From a checkpoint of a small CTC image transcriber: muon at rate 0.0054.
Rows from block 3, named by matrix and row number. Rows with one number belong to one channel. Each number is 500 + 50 x the weight over its row's rms, rounded and kept within 0 to 999. All counts start at 0. Numbers have three digits each. After the name is the row's rms in percent of the matrix's.
# convs0: first 3x3 conv (model.blocks.3.convs.0.weight, 192x192x3x3), inputs 40-43, a 3x3 kernel for each
# convs1: second 3x3 conv (model.blocks.3.convs.1.weight, 192x192x3x3, transposed), outputs 40-43, a 3x3 kernel for each
convs0.31 100:517587541427490531674549516444513466552501559438497465502596526373403596636725508496469515505493427465571476
convs1.31 100:383530466469468475506512492503494506486484616480574432513557424581450474524545530519385387509561405547426505
convs0.32 099:472499518547538456442423575590480507490463475439408544475533480526587571498590513506511445579456483483421497
convs1.32 122:461406580450493518538449469474501505478372453465502495456503553512460424522464418404474436453512513464528458
convs0.33 103:497513515531515516475505516455593468501514379533441429503443428532612497496392581476539442390547474451517453
convs1.33 097:463474508499541526460538547488387548574474587513510502544397512510499541560484474473429524596442583441580474
convs0.34 099:487486557556612484415499555510566515431541572513518526522496610498414528518477446523520510461405459495588494
convs1.34 090:445445461526523536385327452525510477528512527471515505509454536504428546518429443522478544484438500519454480
convs0.35 100:529438462496490451510492558448484431505516477478497465498466581490473426578561525557511486524454457614377479
convs1.35 095:561505597421438425560458449460414487513488471497477566462492548521423457525460457509468545500447489432465508
convs0.36 097:565443488468481505503560523428451503486548480487512451550452500489468490593506555407406423508489499528740441
convs1.36 088:561570499492449558483537505560512519471503501509543523484481550533518493539486567484517490459472477531455513
convs0.37 101:505423468531525520586508485448562450467534511551483521480451581517490489404498510464494581461549489455511493
convs1.37 098:585461515478482562520476527547510361521459430521549506437477489431496563502465493449503450534491483583593470
convs0.38 095:468422473558524546440479448513543512514435448514423426463452463576495497500542469436508510416489518593464512
convs1.38 074:434521506515508595465482460552424482547464502524532537528531514468561596448420429605587514464516506391459500
convs0.39 102:501499471525495527603535478510533451511533527515548528513459506582466476424567540573553457452567467479443430
convs1.39 098:506581516513470506500473450479455506563482452511413582449525461561455551588506504469458470485580553493594516
convs0.40 107:520515475557489559480475471460453520466451532497486499557488550483475421550534446549432491630510506537564456
convs1.40 105:465512557529556469440542523471438512468441406485442442483478550434505459487474490578501538469546631440407622
convs0.41 104:533570502525433572506446457485548528406478445530523453465448514480461580425489474478496521594581444419485464
convs1.41 106:509475470496508551491509420520557567457566427414473446478493539504483525477524513491423517417509502490399623
convs0.42 105:412526597495466545458502449396420466504501510482462507483444428521499400449545569458550530398458390475446491
convs1.42 098:479542518544541502347471504429539421542442487531460526478472544472539549495460488570493514475456489435528517
convs0.43 100:479483481547563596443514416363434398415514510522550450504474452543613587452427472441435373437460545464508493
convs1.43 091:525534387581441526446512410534535554548575413523481528460495481535461605490576561434462446485390535432590546
convs0.44 095:529437489467574475507579450462376485577443485472465494475481451577552474493549430524590413553500539588432474
convs1.44 093:511472548519523590515495468504593505508460511519420464350464443518569515464541562565556511469534482439472452
convs0.45 100:465416444476589608484474430476475488481440461544478509460499471595516542450463489453493456493424486500505542
convs1.45 100:496462513485594491516508518507478521487477481356495514529481505543505568534506480506500450449468470474431455
convs0.46 097:427566502597564411477385496467505444547444559536518494488388576554559555423413556443494470521443477536478499
convs1.46 087:485403502529665512548349560434491486555466483481551509522438381450610522513547410480544464445406473490431514
convs0.47 101:486562511539597565503465501549497507508439531473484533511488426488495541493456499588491460535469431483511478
convs1.47 101:516418436453550559479483532408491473480517400466584549477521510459521505495525430527500474343456504504507588
convs0.48 106:532452470545493448493583480579487548460491555539398489398485458542485512523546527555469520498431478498440560
convs1.48 109:505564504420487558457491537513439507464416437531429458576513485553543484507532481497513545479482553408545462
convs0.49 102:504436536542456579563496577534486545495597566515486727520549445541483491521482567505465548516403501568481543
convs1.49 116:536444549553507623497524566522530604506513418434478428473432424549495403527510399467545545429492549498469489
convs0.50 105:449548480497456508495506487467576471506513527530486543448446495653377497542410512456530562453474573515507465
convs1.50 103:484482577477486512472447442502414593447529477453640417546496434528428521581477471495501506547465512438446471
convs0.51 095:493506607576517499491440520421505520435564475482509531475537514561443428482476506514582532483509584535574438
convs1.51 103:474445446430482504460470540516427583468592466521507423430498489486480596487421454463487572586494493456591476
convs0.52 094:477546475491555446498400408414507507448449416560553463371541509486456496507521425519591536571480495465511474
convs1.52 077:493401558599583448530346418555556604523529551542487509535477486464466486556519502552483474492413461640519452
convs0.53 105:569523451514525440538565484521521495582504511533521547468458503442523539486507516479494464465488458612516530
convs1.53 113:428465478497499442527434466530476529521491545515544457464441527489558534537470522495488511457446492445507440
convs0.54 098:563450542479559424577416457575490492585521423528448530470552524546460535495406473458492528580508440566469485
convs1.54 110:501527572534491455539468513538539564581453481529437440501476513564563472558536512571508492433580535580520446
convs0.55 101:443499493540550492479509540541565414390556465552538557505507381495579575497489460490536375455485491427533507
convs1.55 102:411511509457523528445538443547576498413482451345510478534443568588482511475488497522544397415465418515438515
convs0.56 101:513400539425488445506510465535527547534548457421529524478479507533529564578478447580534402489533626496399558
convs1.56 112:476462478515495462515526472541480539444460463486393413451434483483554537539505620466531528545532456555649526
convs0.57 100:582482457531496414450530460472510461418575474551510549529539534476472610489541452485537480429418516517421465
convs1.57 096:575486482493433542457470479568481606487458547479556496504541456537484505474466564555475440593507475538461436
convs0.58 096:492512494490449394515501485512453455465460509484424472471476511571490511566614473505422520457479491472416465
convs1.58 087:573443508543494449499521507532532455557544424514454534461376471508485532588459436528467489442583495554563473
convs0.59 103:468474634516499449508488541473400502478416471530465482424532517599455423452565624580506519441511414460445496
convs1.59 105:514547483526593464589525493497492535536542480494470501505509512386403584451545531507440569553490461513523642
convs0.60 094:534546497505417514524507529540504576467599425437495483453491449451488627483580543554500498460430452435378630
convs1.60 112:470540491510458472481498503499615501512508461680469413399522508467438538390514535518493479490494501420472553
convs0.61 098:468458543459381499442460470441507543499491513501498487508459493395460499493450555527458474504401479501502620
convs1.61 091:687456514558496449527422601506470430488543491509460395493452472430573483466590495502487540555504503465464388
convs0.62 098:574487384474465524468506575467488465533534471531475410478457529468536510498501592509543541438502624461447526
convs1.62 102:518540454552471520490450503527489513490500524476409529404571552441480467552548638512465483566558571582556498
convs0.63 101:550519561481391601414426470459437517493383515499465517566491458460555475536424524533469476457518410487488558
convs1.63 112:502465483494468507491500545493540504441507456485586535530472490547431470520479473512479530464451497516465454
convs0.64 101:483419517479521472535523517532393427512463475609449479460407586482483628515547617504390547549572521444527492
convs1.64 102:527535471463535491499429514501542527514543480500536418493439463556459445572443495425495491481529458597518434
convs0.65 099:504465474454482520599502528420490481555456481483545451488485561524510490565511475479340461651467472572499556
convs1.65 092:496591573494474523460439568496505524552506669509526446545438428559492498465548455563547438561465536573467522
convs0.66 099:625569621578483544510468564493545421509467504454548438616511485414473420510537544483597405565476512531474492
convs1.66 095:468435484383546462581534396508554517481465516499479451538558432516530541588545486425477526492540454518636530
convs0.67 097:467456517491492523621474522476488539510564547485505415459479456564458462657497507448444524490524506492534463
convs1.67 102:500478458496513499576419548557465475562531602514553512473534600469504516461491490571562556485564481411516461
convs0.68 100:477463537463543558537552511442410447449456409508437575467612488456532410474489537526446482526480454499451453
convs1.68 088:571440631515558495568500594456533484469618531452604422550569533508565510498598486605533584562401543493571461
convs0.69 102:577540541436471530513494595497546520440471516494537454514503438451513538527507519540501537511447496506510497
convs1.69 099:479473547479590568449514442515462435534491453500526587508544526520573515594628531459448562499481574555452471
convs0.70 093:417377472433495513455512399457514417441429417549522541485482442504526535516492492410440400486460522498427462
convs1.70 084:453420471480401477476510565477425576472438479490496513505534494555546442455427452448453450567452480523523376
convs0.71 101:431441504494522529439462598550503481488426511456497428464491590432521465484525498515550554584413538480479468
convs1.71 093:527502580494612543539557551528496472486482511497479528426545540544513574554551487527510511473493532434450538
convs0.72 096:467522472489566470619455486487469443532447456364563443527417480542455590500573510462533477576475563390442501
convs1.72 090:441465498542646419510506501616593394505420552538437479497495379445500487496540494512462385527433504499410419
convs0.73 099:472562497564385497565527468591529426498469503474467518445502495515445398411498493529381533584454501474455446
convs1.73 103:567475464487534474543478500442432432508451573517512597529563444516470490495524524525455430544565438485550457
convs0.74 102:486415477555529569558498458489499481495460508454538453452476584526496514550535535558446591511539481460424466
convs1.74 090:447354412399340422462393404550403424497435482456480447547438491554560546500527566534465586576555444587505514
convs0.75 104:505456527465494524490487552533504492437360538527519499438473435492527486507619481462590506496473469460483464
convs1.75 105:437512438496472456520471441455500447419512383548458598520473441466478559504523504499486488471383450539564441
convs0.76 102:484512492483491575520561529435351464443470479518491476462511564404488537488517513501492447461456513565522521
convs1.76 101:553590448490535432478514421540443533489525522574529478450467546490474495493487457503542523616522510512535580
convs0.77 103:481554525515442398416531573511479553505555450486474596487583485549475548491564388444432397461598471475507478
convs1.77 104:455583440487560416508540432451552479485566415467547485520405503508529613528522526436379445581472652559515481
convs0.78 097:492497550491635502506523523536547494568589495574537418506444493472491529437472599447579467501537485512525490
convs1.78 105:535494499459434500512462496474414465422492484482545500404442503361475504490501489444697549503491569510510483
convs0.79 103:568443488476494526612542466468470476524591548414502447453507462519446493541525497391407548516622555455502510
convs1.79 115:603556443517480386461434464528470528534537581536474382544474575492476525531454495570482453557627512535462462
convs0.80 101:444466506514541464517565510471447543465560471491423506519503411495477503575397471582558450474476583462500520
convs1.80 109:469533579493512497539425405437452435466484544511581454471394537498406483508517462485450486574481545485530547
convs0.81 100:529514594608509387417499488493449463495494554557447486528564606547539519506477520413499368484501462582508514
convs1.81 108:516464534492655506572471471498532515463478435417528439633530452430510501573531518484478458555440504529584438
convs0.82 104:478528514511499525529517473568345551578506500421531530510506506536504577572498468517442471607513516426488545
convs1.82 110:500528573619460538585608501469556474499468488472452545542509425566523492428497505551440515482536571396440508
convs0.83 105:487499506502460573425427472560503458523509469549500456449465488436547516418516470533484383525486533539536556
convs1.83 113:586439491605510491457499488477530495531462467527418442429557466390649501446475514595558547547517580477572581
convs0.84 099:578446477604486482568511431606469387498481489420410511535528451485447606474601496472576457557513513477459557
convs1.84 098:573511473498498548602566436504499437510549432556481526524577459469554473494578513510526411488490499506522448
convs0.85 104:513562555480470557464550441545416522588515563505495539516493537452562422374521517584457496421443496549496559
convs1.85 114:528577447538443474476537504503504547572515564546430459483488466485425566489544494520441523483452528509525581
convs0.86 096:428494556461477398489423450489540416572405500571490490511510518505380530491477494467508436528486496502447430
convs1.86 088:543528507459622583629505509466509516469497521580553470411488437477540467531582527449565529490533480555494515
convs0.87 101:509511479554488475483613513492472452427546463484456504475476441460478437581498503537493456506553475513486458
convs1.87 087:579526459396383501494476543552457515484466459478462466519446485538496481497600539467512483541422447544579531
convs0.88 098:498537442529471587503525458470475530482475558532480529438549427451592420601477479601433448430504588480535437
convs1.88 100:592538465496439529538466555537508555562581504510448510514433392501475509505554488479444491521533452460490539
convs0.89 100:515533465505559498568487492475529494477575428546521525457475476425472511483480479530430426555522549531466427
convs1.89 092:414456530501510563517578495480477395567521475531527509500428520524493520541511531475510420441543575457473549
convs0.90 099:496540586505412555518386435514550487481479494524493492598546496560461450543499484475474563521437496442485469
convs1.90 098:424522521458476567461494498493506465514513553489420510507422466610450469500543497450415519336483502484480539
convs0.91 096:513518530477442540544425406452558443518451522489474546486456513558505471412562429477478508405576521458478542
convs1.91 094:566531531517511530438479557463535497519471403566576490416515519436537492450540552488478461434505505471465506
convs0.92 096:492489515479485490508510514492514517475439435486490551436489454498531587546487433539401386570450523463531495
convs1.92 098:562572517568467449379475612526532516493419551477487436446431541385526457481468471417477469468424473463468541
convs0.93 097:560565514571515513525550552465381482488531461503450519456517549582432564476533541507453519510583467488463521
convs1.93 088:512492425477629503557464448464548537470482470538485595494522462511403580518569530500546473535458517477545466
convs0.94 095:610679511465433379453520471466558561572433513544541418589578519526456382558550488478600524531492488478465484
convs1.94 095:539398409551428457580429366436545540477529578503612483488507486458525438395484514507503527519442445501457451
convs0.95 103:501459420505472552537504377499491501533507549508497473498492412485585468576512524561516504523523471515486483
convs1.95 104:460592541501485473506525495447474516535567491471602515464401537480388495493456533506501514421474405549504595
convs0.96 098:526534517424451452540446406477424444431573418469453479516521550456498467528480408529536461523499563590531544
convs1.96 098:514523496419514487477554516503495463490499466536443401417463479511501466496547574558556478497498467529423450
convs0.97 089:430451509520520472437509412542451437492513517593441500602576646470533532627624534511445505478508468479497495
convs1.97 104:447423490591501514612534513564510456482511577548544546445462417527490443444485438538560545523558502483451534
convs0.98 109:521466523462525502615426556425537429553492536543503595454426534496471584457480564508460497482555453489594572
convs1.98 098:470581431438541534482514562503494459594549611511523506399551558485561529573459536539547549566466475575401467
convs0.99 091:547544546454513522534518488486473422539583476501501502466561501437529535515510570479438492478533504546515508
convs1.99 096:502468393468573613486470463538529503545386412465437536529473503488510486631504479526514508510485508522487459
convs0.100 099:510440522547462557680506516559504510507472501488518414428468447451548502469536524500586375522442522557503485
convs1.100 094:546478568577443409469430523499472481487443620463543484474476538491498533531554475484510528453415532462531469
convs0.101 101:495557494541459450468465387531410578513599439484476507472496389483547506438442514481571446463601443533495422
convs1.101 122:509529514551579463533484538447477505507523392477499508480409449543463514605513523542452488572570515474593381
convs0.102 098:589473428487478480491531478559492678444534526493524471522482444445451477438492467575530513428479481464510543
convs1.102 090:589422488536600502574559502505484502507516521573536479501540456514539501524511460540555514484442406481544559
convs0.103 100:436593520536520554551534597506415561443447470585494509510471511456557539511504458530423452472483474459473457
convs1.103 103:480541463479419609457572456509520508408394491454399489539511558521479429479510530515464521529477552543616489
convs0.104 107:483489551476476505401514468508367542521473555542471478544496577497510506475627541560516433478468469545516595
convs1.104 112:505489538550428546501411453476512551483506592575377518515546445397610516473474455470421531465546512570496488
convs0.105 096:549509483447542558510493558472520504506556530507516481472460513404550408437459434448442574540442462481496448
convs1.105 094:479447499520444512511496603481433516536451524541547455408447532438506572564491529515544487523480505501515457
convs0.106 105:501440467488453445504511539563471431500500493524449475548453478439616457448490482547523526522544476515437469
convs1.106 115:442536465430542452485512567405460507415429573460550555512584396461451484492461465481496497475567495435556549
convs0.107 103:538516562450490498441504534504467533476512527473502475593479599486495406509587540483633476484554547574553556
convs1.107 105:561431489518562475510501556469455473443488492479503484553525440423540515462490557465514472578444506532579405
convs0.108 087:452557503484468502568511420530430519492496561461456479519539567502558491525509538463541549506447438486414531
convs1.108 086:481425428549576545511489592537504504430487428453480471447492467412512499511517549582546469458535483509447520
convs0.109 099:554531468490569442546394487536508505551485559556491461444479547525596395399467495528535501489495523478516494
convs1.109 099:546512530481463493492431530441500480490520492479544498514523555442500407582521427451498513495531449581518501
convs0.110 106:488549564555490527511539528493392445498514453466552556450511469534528490566480491550451510589486498455497550
convs1.110 104:506448544367373427478510477500459497525445501420480544547452499578502470524516582475485474514534450566554506
convs0.111 094:452506471471484428513466514478432499573534508469543495475484564396471552498492654467430433490458538452567555
convs1.111 081:495457483526521401580529501512468408493539475513483432500599397459495488502486523489559456571482461571459483
convs0.112 103:476484527508523440561457500584456457511538526436622487598540560469476504489507447457522514469517472487558581
convs1.112 107:403475549475535511589518575541489460517484562507491582453598471430510556546506573535515451477496521442386453
convs0.113 100:528502581518523479423505552478456468506448578443450476524564616461459569549390528475480510472479575493530608
convs1.113 101:441432490483474492539471511496547497548532485507560521551441476534515538558474518493523510518393557539606502
convs0.114 102:524512491506407531540506478460398522549551530510460567559472564505552472521489425521573422502474467467482445
convs1.114 100:549449494539453450497487532511520478469567430554581397386538587497536540482471626609570468496485485447478505
convs0.115 104:475511512536530513439600399511472541471458581483503483509426480523536494531525482545507454455551499413499537
convs1.115 114:564549496573559495502476468512525480603375505524437493530522449464445531489503643492503445514515379516467577
convs0.116 099:504550474402548538588526461431551532429450451525434553499380355350399438524523435508404654491492515489553495
convs1.116 101:572469497603466433505473465565550491497475388572429460444471442469465409431519521592436438442456575524447510
convs0.117 100:516498391490480440519497473544508516628424508535437438469428488483518448534592565543508454566482434520491495
convs1.117 102:482540479476502551543553540458456420578573505458490452532516481525523485460516489531420449431629428398548456
convs0.118 101:537402461487475543450496481565441517434549496511631462397454627485474449534543443517467462430423440522490522
convs1.118 099:420524484571428563549515510507506554547391515419500572516475567571552447528467545481472521549577378475469518
convs0.119 105:485607535532514506449528441522445490533505470496461547495513439564522481664550467449600492502437439472501567
convs1.119 116:558607549488434484469441528468460388469429505476566471498408540500475473519511510436443449517576587563578545
convs0.120 099:472498503530537539551485512579481517503515451513440438435402480454462524520521562470609489558566466509553475
convs1.120 089:505499485503491423511445462471506499439457554533486507538461521459518469506547493548472512531472475425430559
convs0.121 103:554524563516513558612460513489529449563408501404576616487464543475537437610503491495494444515458429516385427
convs1.121 106:386427555420460515497412540464491469556402471429496480554575514497583542529564537508465465468501505618496535
convs0.122 093:497445422458406552484383494460571463470441537524507424529555429415484540516442353503423516557519491490449507
convs1.122 085:480465427532515552533502512521517479522509471534505459536514398535469539499492574463462459426617537646525504
convs0.123 105:426405546420516611510503467503568457547494524510520523419464487534543485439520574495501508470531505391518495
convs1.123 113:526512585402546500479521501503459437573534561428524460447599465526552541512542498498497479457508501495402555
convs0.124 102:562466451479483502513468557463450439477542477475563429435494553431564501430580588502485527557473471496466574
convs1.124 113:456457462438519532459561613476510512531425567545482563525569516537599519527538542521561509474643420499457401
convs0.125 102:509498558627480414490473373658513375514407484488435473420559491488440453534391526656463448482531492423483517
convs1.125 092:488514537535500557481477519525511397553501410538504484537507546479529456386605443449584491511449521407558438
convs0.126 102:591518485513545477557442528478495379488526517513571477514546482642422493526470502523586447540417486481490489
convs1.126 091:510470540434476486520424528466552491514541515514493499656404576486356478488499439401495438489465510494570433
convs0.127 104:478539571559448473511498487452445538454546498456618460501466517495580516573421453505370523377517509452446556
convs1.127 118:503522540437522448543558467433539469486402532548429527458493463477523473519517448427520569564441479526483517
convs0.128 099:540463459551439457626599539498477478363547551508504562432499513482393416597641567575502549435526434355564591
convs1.128 092:568481478481465415461423443495530510499546457486525400441418594452490489512478516499423492515432387471544526
convs0.129 102:557430539525435458633524546534536474538549403441523502470433441463429473576523586565483521416536550497551526
convs1.129 093:592474452473449448479507452524437446568530557459612498473543458450446471519452519595428504570532500465480431
convs0.130 096:500394537480465474513453496491567486402493522455566402493518635505471445422583519480482590488485527486517396
convs1.130 086:517562543558634505477581561507477520502505526452487454587588483487436464524447481591507559459601465528464487
convs0.131 102:526562500601445336510442440627496535461572535402503498429593428522452531499552534545449472596450518450544534
convs1.131 097:539538492485675519503504503504407417551412477506467672569449534427507548517501475484546410492518573484506506
convs0.132 099:519435536538404475451515515499432546494515498518405567550530535409474529419490568471479502506548533519453461
convs1.132 091:531478552430441535552612531487517489616558498520482456487489458465573458489569467398438458528621541369432488
convs0.133 098:493510585499528520552461531453386479519466627558488579454502534564505428472586563532479431439544537559469509
convs1.133 106:519440562453527433547385491554503530572492507449546544437507442451582542499495481504439507577483435446496516
convs0.134 094:535513463536474490500422500504474468501505515599420528569504551529548548515581495437532520435517584517516497
convs1.134 088:410492454555540631587552556561600468594507481557551428434479367518521563598478522479471549415460527439478480
convs0.135 095:437417481434482466520444512548563507545488436520534557400495460411515551520540492479421596527525443489518494
convs1.135 087:449508432519434471478538561508487516527484452476607523526460517415501455419471485582453477539445541518456469
convs0.136 098:501437527549523513532454522462530526502547576502471521497457498487392446511501516468515609496561599504537471
convs1.136 092:430567578395533475416491608428473421557559472426536450583446399496499578548465435436398492556559483498536485
convs0.137 103:429470521531539502543488419556522518537444476487512493504466558544493419593543454580529615607461526513628479
convs1.137 096:527542465493450481492507597563483476490532632437552571475527490493466493552467552594578440504605478498570540
convs0.138 101:461521543534479444507528531525548522462529474480523588507469497484456479487518547444491425459598501463536560
convs1.138 100:553528550448427528565554498453430436531595438516496453567521535493396552531581505522439481586508435447447537
convs0.139 103:414494531454583520520537483557514414546375489551410524456463535529542573493525505493554507526529452526536458
convs1.139 118:563568486574520537502454496507497474537456598509612499520432500444447504462446580506532510549550530551506508
convs0.140 098:516485495503447477501508536624494514437506478599513535528498554533489594530485484528510457594479460523515455
convs1.140 090:525490451575490476539534557531465478503558505486525424486534545575524565505559462475457433519469468494431529
convs0.141 106:470460488478556545500523485493533410512469540487558459354528561539448452481498476511481496466528488546489514
convs1.141 110:499539557516541557499479535483444451499451475502516490533572529471527532563535509554456460416498446382443525
convs0.142 098:404454405539489469497581394547495511473568497490446506476541473554551645485513466585495526512600491527495615
convs1.142 100:474512484570472603505463539473494437519502477522456639484519531504569539421509479485427422475521568470557555
convs0.143 095:538524544516545469531481492492571559573526447587568462455460406602502607577503530529403441457454521471493399
convs1.143 097:493344399519500519603453512463417498509417454486484570496532387551522537549536501472563380452480462503504424
convs0.144 099:604516512522453437519514371472476588475434532466457608539459457567449533548524493488467472407532500462547442
convs1.144 097:494578483564430540424612570516562446465489542515541487429547459542552375556432501508539472395494431468444516
convs0.145 097:465470564515433554585613503583463407566510525476589472449510609511442533447468487490575452435661507594542481
convs1.145 087:444449545555517485535364502458533433522537451518547454510496426524496508540553418483414470432489441371465493
convs0.146 100:505483464448526562440447510477552450446530435506533490508519566476486451481513498547498412427502522486549475
convs1.146 099:384431413534393462403538513504412453523525470500551491475439521565472507492417553593633519631466455457595609
convs0.147 100:435444463517559460483529458521469548558485510468483493479477478438571615499498488478542481537446492620524525
convs1.147 089:413520538505468514482454515494498527446437469544479460494483553467492499451494625540526522461432462434473535
convs0.148 102:603458504545510464514515537419532515509478513470519546515420431513477376574546465476502568474420461474449561
convs1.148 116:619489464426543467481572436507499515487603535509580473408573384477517450479499501460519447456501514589450535
convs0.149 101:530480520471499521531440513579470484576517485524493452427469524469589484501498504545602514573433637549442423
convs1.149 100:551458501523447458636487517486462517501522501460499529522485521481560551503543476552515494539451524469602446
convs0.150 102:513431538592472525495407463560516448480521509474526508433468491546636517457450502518524448483450466444523538
convs1.150 111:565527531461578641458461600495547466545582498508498357526597539552538570473523534527466491535450425508544455
convs0.151 102:445506572444531507483503517460527466471416513607428422517528530461565524575539457488444512558548502413608497
convs1.151 107:460542581454583522496559583516487488513495567539514536434412381479491524460424441451619509557589511546530541
convs0.152 103:474574524548489477581455520469466518473482400477458442478620488477446520500562494539510514644590460458458521
convs1.152 096:514492468513514514502600507541565555439546507521544507496438457481479438562499424549526559518580516559552537
convs0.153 106:497493451416521476588568504499473539454504491438453500500455455470444556550569484516569464488510508444476629
convs1.153 111:588502532550467475529510472486583483480436491534456556461614538560490462480512428511514520491480589498523467
convs0.154 100:554451492529417472477468428511419576484452586537508447503373447402574559461521534502508530515559489515546501
convs1.154 097:480513473595426523495428446482479474394492463515525609437531509516512483419531423496494509451575443456546446
convs0.155 106:458510498568542603499444444523487631442537463532456507424428406464513544540414488446479528527451491475579501
convs1.155 107:519474481436424474432455420422458514458519452501576542510502541557596491433515524561497425579479493637583611
convs0.156 096:564501520511526495527551479500551465438435456504480575464493467470375519532554535444538672425443541503485455
convs1.156 082:429444458480631564601493487512427517554469474613516485507516501641540564468554566507552491489462487620523445
convs0.157 098:512426453439500511499489440566481548569405498580488544455502494504496487441566412523460558541529530557574544
convs1.157 107:487454471566531504545532509542527422621559548627504467476517480432504487527489452451557560457461504461462462
convs0.158 104:558533527574427540505415474571392568426517651430599388484552441552502480547539478485429478586530471537531502
convs1.158 102:542610563529493483481490406509624432494568461546454599522383480580490440472485487413577564517470554435470509
convs0.159 096:521504485512449490513504452448434466441542542532575360554507514475505501430555496439531482470543551470526542
convs1.159 078:488526501426575510571594530480565606566511469518567464491518442533494497509466512549513517513502500449484518
convs0.160 101:475436573507458554475440453528446489519448466536480625513540511463315510496481464511478582493445488502585475
convs1.160 102:494483402484494580441440559576449537544589509511621495488522558529500542454451607569411493475452440555439504
convs0.161 098:546548546571552537484450428538515534505446529518465477423431461630547566431482622486400569470512492509535497
convs1.161 094:474544511656556392494387584550477574483385436497529594453496498526477540538538545471543537500451481561398465
convs0.162 101:510421505458538531548442491464552515464438529582490584494459563586569580518503528409450429510468518534575506
convs1.162 095:503441487522557522500561565475512519522506554526520416455398469426536525508454564475611542509515525475529590
convs0.163 100:514441478464414417548541593443496481524434433480435519517376430516481563604519673579513539543531407475461466
convs1.163 092:494478585509528540458491533504546475391539472495579390460577463544498472524523551508493431508491444518521551
convs0.164 099:581561463515486414573470511454515611446467614467510565595500410603466422514523401436566444503549489494471475
convs1.164 125:590477558511534623488542518479513549416478469469497399388480484355497468454514539500563490495494502519539596
convs0.165 105:591500547568536482692550429466488540567513493445560464472520529509382524562502540503420480536449491480479500
convs1.165 095:455494480415462511542464529503411502534457438587498456581521536535490327525471476514483453547467454517507505
convs0.166 103:479452445515555514520341480525476530583457513473522487538493484556544504474471532603537446507665475508441532
convs1.166 114:500575500535598530530471561505439516599569487531492579456420482580494485575534514529456445549530432531589471
convs0.167 095:490488501531524539479509502460458410570440527549504469494430567450559561526462572514487483501512387497454504
convs1.167 090:485463422348503597492533568483508562514510478436506504471535508575538500470490497534544504437508410526491420
convs0.168 103:510484457488524520435461521473443578493458452498540461501447357477573581524434466567448501503491482524484504
convs1.168 094:520561516562463424478528479456452521494487436544559477376420471454504481504463491579472443458513539490435552
convs0.169 095:560510504512495563482432462532472546473440499501537465528414565459553467626531409466546528528478455478466480
convs1.169 095:482447390432465449491521491481404455499554508549493504445578543495527443514509479469421489448467474495532438
convs0.170 098:406500489494510462546424480519400445548527488474524484495546480560450397467493519424461578437396570471538515
convs1.170 080:566493468524455512512519517573534574528483403478382518485545565510546500437517494536458487545585531497422416
convs0.171 104:475567458500525493609562413517393489536435482566451565525482503499415543481474512502469458471450563472494516
convs1.171 104:435481560545466504515484492533480448437493523531458530430507500563449510532420540503505427565507499488436439
convs0.172 092:439416493492439553496491520455441478446497446463463532484592512486592490573561514485490519568457500508533476
convs1.172 077:468487524508480448527563513537543507450456541488510517506566458473525424468612540480483473490441543474637521
convs0.173 103:512541481491618525506461445561480359492426611515518500465461489473534465470608473452445488496403415494562560
convs1.173 091:496399519472522507500449449544538497553423442518444451440647470478557569445504511595510526497454555517535555
convs0.174 101:497520471535459550486548523539410506470514474451540436571549534533441502432451502615496515495484569499503468
convs1.174 104:514408524532500512519502449488542510463488451504489551460445467505564528490491461547410483523465482474549431
convs0.175 102:410470564410425411432441550463492447521425471461543524457582568435542577532573530474522486508492467505450567
convs1.175 099:478450567466497563460398496563513502508457539443540462437525460512494473494525438487556449483525519531522511
convs0.176 099:413474479481472565571521451491440491440593448449523448457434522435451493489477543548504488475547513455468538
convs1.176 094:519496466432356544502373521489512411615595483528547444498495482463503364553493530523479447520466506493507322
convs0.177 101:469523489549477527509579561507384426527551430584472553510536402376450499504579450490530500532538592467499503
convs1.177 092:432477459434497528517476424557458569553547519477468517393518456439543528514472512462539423507531471501447507
convs0.178 098:569540469481563470450504409522464610553529491548502497610494411539504460470461482467537452458498482578472467
convs1.178 089:484533537498509484496419495395500532515469534511442488539386605496469545508490470488524543608469465510459470
convs0.179 104:537490470545468484463511545467461477531506478509553509491491542465526520555505501432593427474450582516447597
convs1.179 098:523496479508481447591455504386562491455538552467607601453456495446415445401491540519461453529412407508528511
convs0.180 102:538492511390530547520565503410591509586493524585454465507497447439521402472532475441459538523529446481569506
convs1.180 096:546643402627481470528527500584515534484540650540544471553442535497397509461484529502424499397467531503429468
convs0.181 092:425449501518508496549500470394517429496500425554505443458508532500577464450541511478548452432607506496533545
convs1.181 091:611517553538497460532498438542563470489488488459529574527575513598540515491512545580498505506498506510527453
convs0.182 097:518476537505451448454563423517504424557441459555548582478370444551403554509448490538544563452442495487444484
convs1.182 083:468458530497499523452489422393562502480549405429551519549518537492556447518504420498449497453518436523538538
convs0.183 102:444486492447488501577534518432489402548469533513507496553478558462550560550515506495480499517432512587458537
convs1.183 097:561614481597595551591490489547451544561474599498476445476670606529560519511505452500494570542541466404476448
convs0.184 100:490625472502496430473510506509506497586492446597520397510562487474447464454496433386533481455583518482474441
convs1.184 102:447485518499541476483564440577484530525567489499429533499457462383470507489478483500489537484462536516507435
convs0.185 097:515565548451443496512529439436491452516564437576520545487558441583449474533518387448447533532514523554529543
convs1.185 094:570466405541426474567453530483411527476392535521500445425485546385478507511570592525448418430460445457491482
convs0.186 100:476519478488436572519433524473433523612555515521421552529502452513468600544450531553425488424523476509503469
convs1.186 093:502501475481429524438430528572476502544416433529488399502492573512478508497552484542456489396571491610437584